config.toml
dataset = "notes from a synthesiser with random patches"
spec_augment = true
num_classes = [10, 5, 4]
activation = "relu"
weight_standardization = false
depths = [6, 6, 6]
head_dropout = 0.1
init = "kaiming_normal"
merge_dims = true
grad_clip = 3.0
cautious_weight_decay = true
warmup_steps = 800
adamw_weight_decay_other_params = 0.01
Rows from block 12, named by matrix and row number. Each number is 128 + 24 x the weight over its row's rms, rounded and kept within 0 to 255. All counts start at 0. Numbers have three digits each. After the name is the row's rms in percent of the matrix's.
# c30: last pointwise conv (model.blocks.12.c3.0.weight, 480x480x1x1), inputs 288-383
c30.68 078:109117159141146128122108171159132143132157144140137134157112109145168086145125101129165150108128110107076164113096170161067137120127101134165102131059133134077152125128116128152120133133173108059125131124090129130116091094119081119117153154180117126194123118125099116132117136151149147158
c30.69 085:089102125090143145127126167153135126116139153112162125072115144124127164135095181136142171111116087094088090115146137151178202134140158127117139160135118141124147124125132129123149152117085089140110090154109151129129117113120107143142118066166115123149115069146101123130083130116125112146
c30.70 103:114144131116122122123087146126128130169162118081087121160109127124107121112140126121098091081147119123136131150131130123116116113139115123149150133126102115154120140066115113131125116100151122093106116146141151140155127107165139112120138116139127081125192088104160131151147124124115138126
c30.71 080:125150116195157078171101122159141156147086103135116146093128099149142139128155189093158146118115130132121136111125176113143120137191123166159122113121126127084166095119138168170112087129094110107151101165151145167142147111135141152109109111099166117150132138111148102127114106137111129134
c30.72 105:111097110131130142103098148116121181161130129088125104099155118153161127148117157147118148098064122081156135135120117107134146110163168142084162120106132132133128112131147169113154102170083117150110126129081168152119141120103109121115127118149105159117130133141141115120157105142180141134
c30.73 107:153108130150148114132124140127160165096092152135147104131103114162161081158194120108113108145182118051114120119129127118159148135098163105075128100106126159147092133145204109108102139109114127107120113081127129137103143153067096191118157169141150144132145113134180142132078140111146179124
c30.74 097:130169157160133102155093138160132095141128132153117144104139131129117159125140136136130122109096140152163131118142083100107128121162154138169114131137098145132162130156060121139157125165133094164123146135158131099132153139150088158131142099113100153147127107132126154128142151114063160140
c30.75 082:132113153124122133118137090110121128087144144109168153165117158144151119114075166106138130115137142093157137137127181116097143087066128149130123128100082133156087132116091145140133128167119132109116110120173131123138076107123149115109143130132144070156129104120108179109192121146131132115
c30.76 109:126094125130133098091163115103099123113139139098152105125111134108132142076130160133120113140099110124175190115175130123111123118097151183123131108132099118143145111099115119121144099097106160125126167136129166083150120122124125113085190169111139156107120189101101126132107111137094122145
c30.77 116:094117138143203115134117139154118135152161112196148144101107171112107173116143087160124112132104134117104135121143120130145115109116182173160129108140165157141112156127091118133187093152106155129126137120156117118127109123121138136145115116110146114133064109130158127098131123112117189123
c30.78 115:170123161084158137147145097139119119168096156146176189127125121133147118112098135142122157154115107151153119087133120131121143138148109136076129153154145117162123139086107141105140175140088153104110152114160125100169127139116116131193131151115154118110106084125102117135139099093104171110
c30.79 083:153179155165141132128097135108092171135135117156109159108120101107127165118146131097118129067125128121133139120122053134123128137140116161136095160103096127111132149123148095116128161124115157115125106111124160146064107139094128147163109137133135173104097173144151130094155177148128175119
c30.80 087:126160094112138125120145148148128129091121138118142108102171094134150163131144112131108153115150147159138164113112135192155141133137172170165110111147171138132170158118120102140127121132148145118107147167186125135145105150136111167127122112144138117148087104104133155116121150125118132086
c30.81 130:148132165096112112141142123131144123137112122141155134139161128117126151096134130093112136130155111123116195093157125154156157130145124103143120135155133075091136189121152090150158150150149147143120127145118133094127119090152184102145118156101130126138112139170173146157107095149086101126
c30.82 079:140137143149081096101128114150122118147096081133164155154123117117099149099148136125135093117095137136107078101130139140112087138101120164134088136088121107161123088104091093126166124109124098142143108106143189112098137168098134140103126128114134124186149116139145163126136102180123051109
c30.83 121:161156131135127138129154114130108152135125114149111126096117120106172088125091153088143115154102090124120121157132146136160132153154153114121133124102123132105145110156147089135141156089148075145126122135134143136140159192098124128125110121134142103133125161146107117185110132096144135134
c30.84 083:115068167156122133143142106090076059166146136118127112081162133097131143123104135108120159130123109145172137133128104121116108125131113147095106147105084141118123128158103104156116132160125097113142125128117150119117104103139131141084136120142110117148176152108180135124116084109131131104
c30.85 091:161137172088183165087114154139151133187176149154123152135125117103092149116114127140132080122131114150162142143142119132084155120146186154138095112132108087143102095110114174148080181133107140142154100141122136112148139137132102146150082142188168109094128130136134103140197099167099148183
c30.86 089:129100131136167105183105136154171157094127150172164125104105079146122088136144156184139170176145108119175118111152125113089097132144100108143131140120129149134084117120135123127119091113100171115121148113114110128114145126147108114184119097173141135134126137136154120184099158097164107125
c30.87 092:137155082090126127136166154139169130131143171137115094107154110104108108164124144126141104160135124124139152114145148109108152130099125133149147186179108102146105110089144121102087099133139125128110145120154111107125134120122150116140142148096147135169097120133137124127159137114127174136
c30.88 099:136127145116150132141110110169155149127149097130118102116090123115158134103150165145122118132143097112104112123169127119100159163117146122172148111130068132165135183124145153109101127102144125190098160108135128148104098126120125125149109119110129133106138113138168148123159139096137135134
c30.89 089:112135127109140122114096120144167134099128155135107123131131153072126106160140125149174138107117118155140106091117183114127132169148145115219141137138126106121120116103132135108135134124132158131120161120148097159096162104164132162151140123100141166128118134133148162123113172115093158163
c30.90 105:159155147135135111142153132115150118154094121103148128105124079130102113126155109202147141142105108164116107146129113111162161118099163088125131094105122117134173152135091144157162110138147183078106129103104115155121098133117117095088125124153136128076115139132093121128129107133151133112
c30.91 106:120090139187145110119118083130147103136128101155141146105122148120111095137140111147121099146137092131108108131104138141125106149080160107105140139113112128149152131144141162149158122164095100127109117116156127127119129199143077132119095189181133169135121138130118147142077102127140184177
c30.92 092:135115151116148167165147102108097136140113138107111091113120100117124120146112150074122138152132127146098125116117138182103161127075117145125077166148101128131124130113122162141117125169118087148120126106106130140142123164114125133082128137125163129172130125136127100163136132125105108195
c30.93 094:097108136136124104173121103129107111116125114156107083109094166128124132175142111112119128107112123150127093094116101077156138106109173153152159145117127089139129138118148113087121115127099150171144096162146058145113155091145123126136184092116112163151141118126103178170060106103125143119
c30.94 113:095123169119160119125063157079122132164105147161125125173120102114136145136129106135110156153120125119179144137165140137107097133197135101151125148137141136149140088119110142130126139134161087139193115150134143119139176068123092150113092105210120096079171110088116131152144133156140113092
c30.95 103:123144138125147141098107154129119175119139128141152138123113137141128143136096157130099097117112135151120126119116135101099117145105119126139089122149163130124094160130122140131168123161055176123138141162134163100129134117153108115116098120127149157150132128115169125122135106099075169126
c30.96 110:141159119140086132122171110100113116166064089101122063211137095131142062110097143123174157140075133147124127129117132099108119136121100121078128138148087176124112099121150145106098113156139096139091144117138177137125134135128121123128108115112126113157142121156187168149143098074089119080
c30.97 111:145167114141135148127150130111094125187144127124109126120105130145154108121134098072137135146119123132164131156110078089108120143156187136145132123133121118145129121135125112115126146151108082210128173143142154077142161101147111112135168182113116165160123154130128158155096094090136142135
c30.98 088:136132144097141091143120137159151101117109068130138169127120132150086138162128188123144140113150166153128117078118121138121143130098098165134130119153124138153159156116139172080121151135152141093162159124128135142147126068091125118125141144082149135122095079100147174143127128144152141085
c30.99 086:142115118126121113068164135119167137120116153161119160144126120110128146114087108111108123121171102135125147116107116151153119145147125114138101119107117142135136121181097136111158154097162083123109131142114129117137117147100152122116114070110109135112155108067111152138170117120129177143
c30.100 084:145152144109154114151111170168125085164096088157135123177150129122187149108150187107139103135108133136157166072151147149116184130123123157158159140106143113190164111087130128133109114101156112093126168105139134120161138148140077125156168153146142083163098173129128129119103136103124141087
c30.101 110:138184122135137133153201144144174127150138141124091123113130161103118141112122152130120121137162137098164121116151112096183173112146116174112143086140153137111137151098116116128123122109132122089103086132118117127121144103101116137158126118188122110118150160086154133143120125143139106121
c30.102 088:074130150135130148146152128109123139163072111107158124109082139142105118123154074134135147137127110110080128102152097153126133135123143105130141143153142103080155127127141102150132140168176130155166128089116123129133094133109101119083099116119112074124174111145131105114140096148123158092
c30.103 120:112176144138162132127136152086160134130107094106113152163118171095157149117115139078131145129109137074150100126150110186111145132167143085101125119161126101135146161136170100116088113099130102141055126150155123138138155121093143126116114134126112120159128102148147113112155098124137135124
c30.104 114:134149136140095139171132117091120138124106086145116161130124095134135096115120150112104105124113145095099152202128102124118131122126125131128101131096116147156101097113187088139145086094157128130180111127150141133130114144098137095162136150160113129128106108129107167145099162135170159119
c30.105 087:128129101201138139139145127185146113142118159091109124088138151098103108127141121163094140122166164140129085161137159109104107128135162161126096101136184095115126126120149160154125114133108080140152103114160098077140144141109087119156132140146088128205126125133115169104096090134112114123
c30.106 088:098149128136111094136142137182179125126124172134121110155118126108140142133149168160106162140125117096159148112086133193151142117126136122145130126123123139136143111127107153121164125128121109088133138144120107141154143128144093140155141143171105105127151127098127093124115155147148099172
c30.107 094:135117123115144128092113113079127147137117125163117116140121112139115121134126108075106176111090137117150149107137159138139148085110162127116128124136112118106115169158113182126114103120095155108105114119132120112156150095147138147123124120089112133090103113126110114124080085142126150134
c30.108 098:121134151126101086131121138098144138128116122134133130145140132127124155152144139094128152151121121138143107116148141109173136125057129142145124100141126120165156072127150106092118196107127102169121116114138154121139141133112097116087133132099108139150073134106126138145113085133101101115
c30.109 103:136139108174131126158128090113120140131122111136098170065161089074142127113109150144115138101109168144163150176127100190085113120088145139117112183154142134158156152105128161142115132073134104119108094110110114121131099120133119154100147142138109185141164157112145117130150124111153138139
c30.110 102:144145157133129101159134169115111157165105111115167159139082087109174182137114109125105150145127138094189113131121121084132142132103149149116137097139092146068135155131133123124108148126111126150089115097176125155132097171118149061144135100133147061172117097154135125104105131158140155146
c30.111 131:123114125132105102127096131114146152130138157137145101095132129086151130151118122079086128152123141125147155077111106142115118108172164109104130143116141142141163061115148107127130142089098111149148149096139122145138135099140085126114143128192107119112126089153125176139091139123117118106
c30.112 096:088089101114141164138190148166156156133135138124163102201155131155134100141129137131141141116113117151099171128164119123125117132124129103123112125130108110121105142104140138163136130150135121110157110169106086179131154125115099123137144150128124159170179118149131147123148082145147153161
c30.113 097:124147160109099102128141155087152136149138128159109150148141115103139186162136089104146112124130132123143142156118116131150160109105114167115117091110146100146151134142122103099136179126117108143148156093118142129094125084142118104111133120109130131133095152124111143117131103135163172147
c30.114 119:108146160197150107147147109128134144121113091100147112113113102095099162169124114066103170088115123124084129133128133155092120133129130137124174109133165130136136111151111081205170089122126104123148125135107217155138129120121162140089094135125149137143124106130140114161123113118133126174
c30.115 080:163106127131115147103115161170122118165181110126099106122100154120146083152129166116095178138124102063139136134090136151128100098099100166153136110129115152121052114093122081149162143134143103169144137113134114144089147146156124116097087130104142116156148150145112099153097108190124167125
c30.116 097:128135130153120134170111149147092087092122137128153164146164127165067188166086110084119107123137134139100126110118137122144166113104142142086153104125130115108086155168148175119096102114184148127136120097126129146130096092101116109163111116173134116135135104106146141136101146144150118101
c30.117 100:174168129131115150110145129140179126148103118133090156150148096155116144096119134116135129131127120134119116118118196093124099138110129123093165151146156136082126111086141087109119123162123142140168158068088131123117157100141116114182157112120135166150118114115098155150132077126118129143
c30.118 096:107127097159131134137109128132164119125110116118129095137108104111131102106102123092184152141135138153145103071134119152110140130139102105117087157135170137109140125120139141095114102152166121139137103087145102125134156117113169098142145100076173122104147109131133126129135161143136159116
c30.119 109:145161133146124153156093140121136116124118116125072150106120174118102112143114106158111160122133128128101133104130119103121140152157152115119154186101127160128106115140086121140103129135133153143147113095146136151127118148119137141151106139089129130109144132140137156128146115125177152082
c30.120 098:088155142133154136114132183135178099126140128150149140174143111168134147149139133163143114177079116131077143121135149176121118141118100148097129094144136118119096113108116085144114119117102119114153141132112152143120120131134129138174146119100105090172131147140109198149117160144126164130
c30.121 089:148150106119160050129125118125158142148148109107127139124088113101093151117118145073109138162139138146143113136082088158132153127116106122126134150137152086166125115150126114139088156129140138109102098144168106166133180115096151115103183140117135114176134151081116110112155133168187107143
c30.122 126:111112151094103131139140175150108211119115118135088108122114136108138110091134114174156127110114124133134068101118065110102124120176173139105127110117137142124145102070077111144134102139101133147103125160127137105132161104133137108086115129180130135155156114090119126177124106128153111123
c30.123 097:085147163117134139139102095162117135149116115106161135125099118099095142118088097126119051137127142092109136116162142120149131132118136115123155117129146134123133157132132107108136136120096084117145139136149140114124125068165147125106107157118107185141099140067116160126141157112117119130
c30.124 085:133126099133122138121160182124121135146115168146136132126114104149090171123132143156121103146180127103100107097128147105168082134138122110126129114101107127106140091145113134150123194148111093120155160134153195140159137112167109130149096148131143104120135108154126112121111082133127098126
c30.125 087:134099179105128156182132153136127167123107112099137133125152129129131128147114151118128137135085121143123112139162156154094112134097127126119117108121092171125107108105125105107117129149143113148136130144134092123138097169144122122063110086145142168169124160135109090165128099140205105139
c30.126 102:115174143090143085136105095177093140120129134134131115128124089149132130096059080163107139062122125122115107130125143095117119145124122128143134127114149129139115117152103109158175162100123144088123147166141192099097135111141127141059155131149078137121133129092125156150123152122134152090
c30.127 097:128133104087106155128095082158105117090114141069111138148074130116124177156125105167144111117148131151152099108147123157127153105148131151110147139135152095145121123070132100160145106163115116138103104098114152156111129103105129194154156141100122157139137133131131103152135179115133140119
c30.128 099:179128121145118101093109124116126146142114144125124131165140155130138115114119135129105143138121139117108114131130090078159135137139165109129119126148137155161138153134113135100091116193115132103121140150099126095153128125100125134132169142096124126120137134157154164138166149127146134109
c30.129 114:092156113129086141180159118175106143164182171120120174136135153139105109118129140096102090134150125175123117147146143107164115180127075130124162096131096110110116124154100126118145141157140170152125132122152130152162115166106106117100133100137061130149165107114178128101112123103156099136
c30.130 084:123113073144078150165121098123098178128151155117112140109191141099117140142128091134129110143142098146140167123098136129146147104168128113107142115115115157123135110129129145133097127191141085136140087133128163154138106110101054205143104135143158126120169068120124122123136145143143160147
c30.131 096:192225124133135118134149108145188122137103126097120115142142112112099152081106112119084145148155153099119117153174094119177152132115121139138139111101080099123129122132163118126125161113150088117147123095105117170128117152120108151160143131122218104164153072111128110193109161117148125114
c30.132 101:118125147110137125142133102098083167158146138116110130133119118110125101117139103158101138111108081133128117140111060132155095119155166147125130156146111138117085152147109160165148159150079096132179134118126097109152132134130128134135153109073147100110140121134130096151125172125117092156
c30.133 109:156124135113145128147123154075141116084128133089199115143149158125100114095149135136127123132153134110105105112138123152110117144115137087098140096102135122138101158132133062102109106126095130133185116116099137135145129112049103146169171137109104172122154137143125162127112101112157127121
c30.134 098:095169091123122133099129102106113105128122142129161123120152149107127148162157142134112152126158163140105131087134130156163109111139110139129138105113110114154130171128130108142158162124137140153168144154126101156130137142124108153129088151116064125142125178128122154101160136126088146122
c30.135 098:102127168075115131096101159109149142116138072107112140137104157098102118140144123144104075125110165123093141127104140136130097143145150121097145128130089145124087114103146121143113094095162129098160143129107139131104133156118146131134141117154125138088134146157164116110074124144067099132
c30.136 107:116147118092156074141134112112168121136124114145145105130149097165106168197137148125139115138112137154042124129119098124123113147131117102144116114093111103174181120115139127127137152111096121156094128180229161119113131126149130102129095098127149125123133121128123086161165119139136141165
c30.137 121:135125085096161106141185090155124127155118136086085107182118111124078088151170110118151099069093142130131110124117139057132144125145092119114118129078150069112135162145124109109105158133127151171123184117132145168163140131142115139099083139121163128109115122130134079144123124102142135134
c30.138 095:109151112066146118115117131125116145158147176128136119162138153131101133088152133109170116095126147142127079121126139135123106136139164139171119121151138120130167118122176116129128127139129125127123154127118116091144130132159091119179154090153121172099125124164084095145108159109130158100
c30.139 085:098121125181113156104154130174112153124118106145142120072093113153100082126104148101087113102102157111072122141147156160140121120106144086149105106179106152140072135088139138094092111130173122179170132143107128107157132153148142127126166096181062143109117139095120121084154093139158121109
c30.140 105:169107142110078090100148138131105208114162141147136106096098169107115096102123114166142093104115115112097121142145074127108094126123154104078171141165120148142146163121124136120120119130090160118147079125105146081092104157180121200085119096048095135165097117159130148106165126117168117101
c30.141 103:131122143127106150137157119157118155125116146129152111117152123175114127114099143099167141139153119142154141153113139108123114060084168136132159106098126063080096118110100124148127112123117127113190109153113183179180120129103174122172099103080099116118108165125125154119116137141127102173
c30.142 129:135151105133163112136147107168106170099132078164101142125122162107175115153110103092134097144176084127122111143069135161121139112142129060110120130161188124122140145114123154148156121113104102155164128140127171140174142102138162130116153136118141120169148130116169139117120132091137111110
c30.143 111:112124133091093094122108152150117130130116071131130117140105133134075133127123091132136152136115134115089149144154137155114134139139124137131158122145128136132108137163152122158132133150100147129110144097124137130139119142115132116112128130073151129174097117122134138137055128119105125112
c30.144 093:166130127112155125115145137119130129137153123128112135147137132125160125159154120124200120121153104187111144107182111137130154130122117163104121162135112093142103137101166136132118121171143131122156119140109120129136149151129119133155151141145109111177118130163150165094135133153124157090
c30.145 089:159125108122132130133140145125107152106130166098145139125157119149176147091081135097077162148127138104110100097132154157085115123110145122142164131089105154091143129155127120149110123137128116129129152137159128147142105132169095155147151100149154114128131153151127154125137134114140111175
c30.146 090:097143109133155137118136134127176071135084178117132093109137120118176171103098104123116166167117147106162171117109157170148107140154147120135148171131109108115122119127126126125111099134150083156124108128140120140156168117118128099098150118150119096133074113154135107124164130154105111160
c30.147 087:160129133130122119113124131129090086086099114134141157104136128126105113165176103153179138116148129093101126172135183157144148125150134113127151126101130146181114116121148096146153164150161119138128138121102156130131142082166130140159164195129125138173115172133118147109169158135153180111
c30.148 100:127116141135121093136127098104143140135125132129115126153145127150119104172165074143124158074073149136113128104134097163149103152147140119132107139087096097134118153154167089149143103173133125103163143134124112108147117121131110131107123147127160128121103116159125127107169134130138169099
c30.149 094:145108163140148078135151143124098155143100086102089136130169154152133132153135126128168106114134109084122118142164114081158150157108118107131112124105106087141156131173083176130114155141081136116086140108176125143097104114169103158144158096148151125147136116137114121137150114140134157075
c30.150 096:154114127109091166106150115109128180152115089141050156182159139135133135151084142100142130097138148127114134123108126113158167181126190110095130133107139146177181102107108192092166076122119086115151159094111158154107118108165145175120112170106128163121100143117127119094112149145126150086
c30.151 091:099113126138151129136068108152115111165112137119073139145142124141132116112140126116111149148105112170157083133137121101093123121123133140114132102113142155125155151075124146144119162137113142127168133123118099117167101120111164095105138110104139150120140161103100101165096126142185114166
c30.152 093:120161153087132145102156134131113157160167121140127145108167153069107125153155162112145142135146140128122098077143119090127160120144109062118105135118061149141137124059114157130145119149102119144125110136141139070059132148101161159147102123127146180133128123123117149134083134094170125131
c30.153 098:117122068118183082150137133079130150138111152132111104149172125174093096103182153140127117111084142097085095100179160112107070104141125141149122132115122113128147125110131147132137114160137153138101130160106139126150073107128094030158135119122122129070128148096090193154104113111148113093
c30.154 121:121109157117170109114155122148138131137179135170132139128132142141129133136125157071135092139132140107165095134137137121087114146200118089172104116114130103139100158114139123134141117125105101131057196166113151148094155153208094131111154115153116137131097128128058129112150106144125116131
c30.155 104:157096103132078107104108105113101126117119142111113127135107116089130144137174153158136108107121156124143105107127113105081116096109138140127106140124161089162115154132143122104105176097105133125145159155124153139141146110103119155113129100159150132129117096108108137134109125116148124173
c30.156 118:115120135124133120097131145132138098121148139125111139138074118082101083094117088155157144126128118105115103090104123083127116126137139198128144086116158110108128091129112114128123115142137120121076108150114131097160094141139134123106122157116161136106169099141105143134129124149150141126
c30.157 117:158123126147134156093118076100119133118141139133136147121091139113116128118122089098106154087124165117131156144118095111138167105102134101153155118131124164134129098164116175160120148103096139133156098119095132135101091087176129100105183123099136170088126109129121104128156144123128126114
c30.158 104:128147120140131091155093161127134120119113118131112118142123140142117153131165111141150122148191160113127134129121102088158156129123140117123112127114123131140117110114081130091123166120133141135195143108105159110096112125111140171103129143157194155084119120141141125201095154128166141139
c30.159 103:143124147104140102184115105132132147097154118142118151111139133110149134134139119149134123095128164117110118158134119116137115156130116126124079168123129133146133134132153121093128144118103132136112103133112166174122140119138136163114132153126150149117165134188117151097101130109157140169
c30.160 089:141126111137140137145051144107128126125141110138109137175111126115116134108165106135145138087092107096110130133134130140144137092115130129172117099114123132139119135074138106128125127144137136087141121141142095098179127173120143122179162130157135145173153125080143124143147107169108136099
c30.161 099:102148115119128121163116137124087109123140094167102141166140095178180079129152123116155178134141116154122128093135126094163161144149118123101158129099155115154085149146137096076138172132110129122111128130147124096174142113125127129118173105139151161129140091093147149152121114152135111151
c30.162 092:134101107142148091094108134104086117113117144119126112168162170110099145114127128162097077103101111107169134107136130101130119131144114132160121124140132136134147118139138122137118130093131104111108109084134125129157104119083111117124137148117111098161137160163162143111096172136128128097
c30.163 104:090143102157073102122110147126113115092137132136116136139119116138094133137121104114133124116139105128132128141130192123145145127106184162121124105148136083118122121114119094148145138105138161141129120138100120147109137158173165090182146158108091084112139110112127128114160123158077144127
c30.164 105:107120168161116087134149146191099143126136137137126167152124118147114136087108143161112138126142123127129125145175126153151162125125118107118198094163122150107058129094122135157094109114147150121154187113104143120156108159136136130148152185162108152121150100129125168099150111123181095118
c30.165 132:091132144134123083088133088117141090190140094135151092076126091100123128091110096123126184162138093103139187117172089137124181153123144108123128135149120149150074151115157111155098120130152121164170106106120173129140106131153149090122145161091118146137126207129113184155208108121126134107
c30.166 092:150124132120086154127144144118139122128106129103123136151144176079089124100136138131115070109116148085097103108146081119094165099107133133118120132176106142143117136142172125137130056170114142118099127115174164082132143094148148107096095177079142118164130135156117147128139147167135147156
c30.167 103:110135124105077126117120128086118087150134147090083146134114111141156121158109128138137075132122118142133138145148121113129124172136115133129133153115167145139133142135095158143146178124108128153118112162121152119126128145112163164186145140157148104132159096167160194116103173087166150154
c30.168 105:102134120158153145096134119052114119139147129091121137129145183168169121152144110114142129113153114190115158116123124120173126117169088132126129170088155114141120134162151145137150117121140159098131159114109132148132130128124112133164140103119121114130168141165148132163134114118108107137
c30.169 099:101129149154163133100108118170121129125192106139166127079103119159108092121106096147140154080189078154090127116117134151108106093135094133125105131132108108166136132123172144126133159118181130166094114154126143151112093127131123111115116106104108152156134123135109138138165107086151126163
c30.170 086:100120176116112074165140112099093135172124170092136088115108132104113127144142088148137104148127137147107135143104059121103102130101167137133105147103145150160162089133127160127110136131137111092116131129120134130139108122151113095117156169090149122116139151111074157134104089129116174145
c30.171 101:163093154109128101117143155133111162124133131118097096107124114119155171115156121152127148161162119127101105150142165075117073143141059128123091107103092116128116120087132095104109147130129141101102141091153142119149119155110158101076169154165138143158093110181073134146164067148089118130
c30.172 099:129175129137113164177158178112131120126122121103099157114122112113097173113147107117157176129118134148082141117138143094193139143113140094079130111119144132134122119182167106143125171137154134135129147135136129129151156122148102133110129127115176119136103159165151144090131154114114136105
c30.173 126:171158134133109105169132177151151152131097108145142123139115137122113161152126136140155116151165117104099104156113173131119123115140092147116196140145159167129156126110099129142145140126167116123121113105146134138143135077127106127131143092122112150108172148114120077131115137142140132093
c30.174 097:144114119156128101114097141137136111099140129108124106121143174107133140123071132168134083142123117159087144092157150131133144143116104125094135122125128135116125134144116104117124140132157148138130136156081193131148141091160135120083099160188136078108135118070122147130119129126097136110
c30.175 089:138081136161135133148140123095138135121119126127128108096143129100148136106127111130120149127152115126146107177105108095136152135153132138158164125090124120093102145110060145150107162140118081100119111133104122100141164084116100149110131121101097167133144125137130112170114156142096171157
c30.176 085:146149134102179119129118138158133129148121133151134136126120147141150137141143152157142103120054149125163137149159156141154178126131121110129075135098146138116140142119110122160143101109102124131139107113174140124152172094130145128127120147141113129115126120107123118125148160102150121135
c30.177 098:131131119113150134173079180148114140159122144103121111134115116141098169183095086145131147107118166160126105153119141153164140140134126152129118139138150154106096119112120112168110125131164118141150119118110130141126117107114118169084118148185111107130138139124122131110195139133120119198
c30.178 101:111101133126149093136102112139147141117169167161120131131151152113106094117088179108129131100093126114123141136096157159136116151110096142112115132164141082157118133102137135095121117135105100121105137165076149100126119140161097180111134123111135153142138141115111143091133155109164144101
c30.179 092:073126132145144103113170114133138129146141148146127109131125158153136108098138093125133125143114129102129115130100140158151125137127138150142100163096130107134151133117151085112150102084139105100134121131137128104152067149129121145140122113113128121137106110114151132148101134146122127102
c30.180 092:127109110102149073144098120161149092127105127067174114131103132114134128123126122131137101107132113126134131107077096122105117151179152127147116136111143108138125105102131145133098135108116116133059120191137128169157120137150131132118167115114115121121121055148161146108123126130094172130
c30.181 112:139151103080105125119141148114131122148114128089167143080121148143121141112109141165165125106148168104108118132144157118116158125122152124128102081147104093114106107130120116117114110137126125114135141071098127102144102115121139105112127168149146147156129132139104117133140125129164152111
c30.182 112:113136148188117096082106138104124144142133153106115137185126118147105113202128137142190101122138116120132119112150090119113112161139126148076102121175183110098085145122133078145158187125148127149092129113094098177137094156114140135158129121138128153085111081106167155123119138114122121116
c30.183 095:108160167072149115140140104131162128143137118118099129210181142088112222131142138161117137123107135161130134117130094147126149146182138092121133163126139131101078134135154109124103130144110126126147094145095097098095152137135168117056126137120140157167136112157150135140098119145149139102
c30.184 087:126170113143123149132174104120132094197157128126120117102137079129153098152149150144133133155107150131109147134112100079149164116111188113148128133140125139133135104149135145124125098144189139168113128112119152135121171109118120131113112127127097121115107135144094113128143119131111147114
c30.185 092:113115111148121133115145137121149118159151151134118126067144140150108138133131155135141142109179107127140148129132132165145132158139141110156152127129197138120111143108112141117150116153176116160134127087115138128091087116079105084139133163122124169149114118120102145128124098133121151081
c30.186 088:085141142117138093139186136111108134169107137105169109108130143119085146133143139132105110095114126121117127130160142126128138138164125108149107129138147178127119111124099150127130123153134119115170162158110112102116115164124132139125154142168083146106102125133082132163126122120133132131
c30.187 112:125150113096137127083182116116120145156107138109138081096109134155120163161124128121136143121087151147119127135150121144142151126163071123107130106109119136135132104106123117170149143101125117107102153143119154089144129101135117102097156139117117110133119117145157075126088127101141114114
c30.188 079:108116123138140143138107159146124157119173134126164117152091159095130133121134170184083117181105127121143141146150070109143081132079124160100070123094135126161130130130117101136116103103120154158097117131142125089115121157158152138121108111161099124162099113127122140108127169125130113139
c30.189 099:157112148135096118124110106129134119136115154082151124119129157122115136105172103205099089113122143145107102111144151114134163134159116149113133118152113085155145128141129138116111130110108128132128121133162114116170134122121120143126123140121116160148105153126102124115122130105133145119
c30.190 110:099115149128142156134121130145120125168139139159115103103130109102118112136107151108124117096178103111118091148114140124120121125086152114109131119162156104145116112139129073142120098132128152081144124110123098109107093144139092115138148136163149144130124128109144128098115155135165128079
c30.191 091:115096148127158104101082121144142121160159125155135128158088121124114173130142096195115133154136143143167097093149152135151104117148114158119130108155145157163142091145145093141142112146136132108137102131111132102130161137095151084099133189125100129137127172148189124155181121109142141132
c30.192 081:118117108145174143141136138123142137104079100102143164123169157156090111118133161098157152136175138125118119135166141142132127142089122112111104111122095115169095115122108149144110095131115158145156122160115138127117090102200128127132128141156143129150081150109146063107151130147182137139
c30.193 080:111089133149111149151076118132119127135139116110082112132109105116127134106177152181168124139108146144161116117144111143059161119154156125104137127159148112154075131099157106139157127116114139164149150140125130132154092141121136116115123090102112148111119138107105160175128110158138084101
c30.194 078:104180117129134121125150115148121114122122127101111142107100130122141082102110146154150134118115137157121155168109138111117210115150136098124118148119111090135137175138097114103116176085107137115129113151170119118135165110141139147102126144133129168159103151138098147156124103174066138158
c30.195 088:175169084114145130135122117115094099096089134134144096134138131126125076126157123135173123132122127122130173137165160185175111108115127086129138166146084132130120115145116086117110125119123213158112123128129112147114140115103138126130167131187140113149109111126104106166145153143131156149
c30.196 100:166158160124135173084148114153130145151089098128146112125131122153100131133125126142172107079141156121132119101157118151116094139141135101146129106094127111173144139178139154086201121136127179116101126157086094125144116128115173147124167111122118125132124152165107165141087118155136126133
c30.197 107:123173118113150114136125152115175076166097126145136134072142152117143095149126161113139104073170141107139124109146100129137126137123084153105130143171089157124124106117159135137133116146118125124143100159092173116098104132124109147132130135113145160143164109152110109109168142152150108121
c30.198 118:119166112099137124162155114172181127113136129122156078138176153146141148153136121142124140122159112130216154121144136147125112122144147195158141129130135136123112121133118093141165087129141122143109132171152190123150132168113175118186137109139150130137130099162159130205101093103147181112
c30.199 093:151123141134140146125099128115181157112104135169130168132101127112168126106111121080114176120140133117161174111109133170111146112125115127167109136131138141097179097175118099158152111128107128113183127134107150126121129069120108130116085103144175112126122180112159146147071131104128165102
c30.200 099:117133121121143122134123139124129121129130168104110156143160163162134141139134111116121101089171100155104149117073076107126128162149099103131138153142159083128135138050140107111131095116111096150122131138097118121164168126131111094109094119133127136145129101154173165144112144147064116109
c30.201 106:113181134116132120137150108156152151094139115117087148113165124110089120152140141147107147121125113156110137146113090131105136156143126148172156117111098150115135116142127095085106142145152147116136129165132138099119143117173129113077117141087090137144138171140110135163125149161153060082
c30.202 093:129144113118100133136163094137091160100108156190133121110135143126173056152143115127126154104120135104157142084091095127151113137168124110141143112119128125130125105113142173112145196186115111152133125132082096146108159132101131093124148166113183157089144103099153123139151175101131134174
c30.203 118:130126117151140086155078123137164110128128088179165137135163157083104110181141163126152115160134126149128127114139165104103118087131154109105125136145155131094122142120128106147126115128180138155140135078117139119168155110121179126116113146133125134129143136119120125114125131112133110121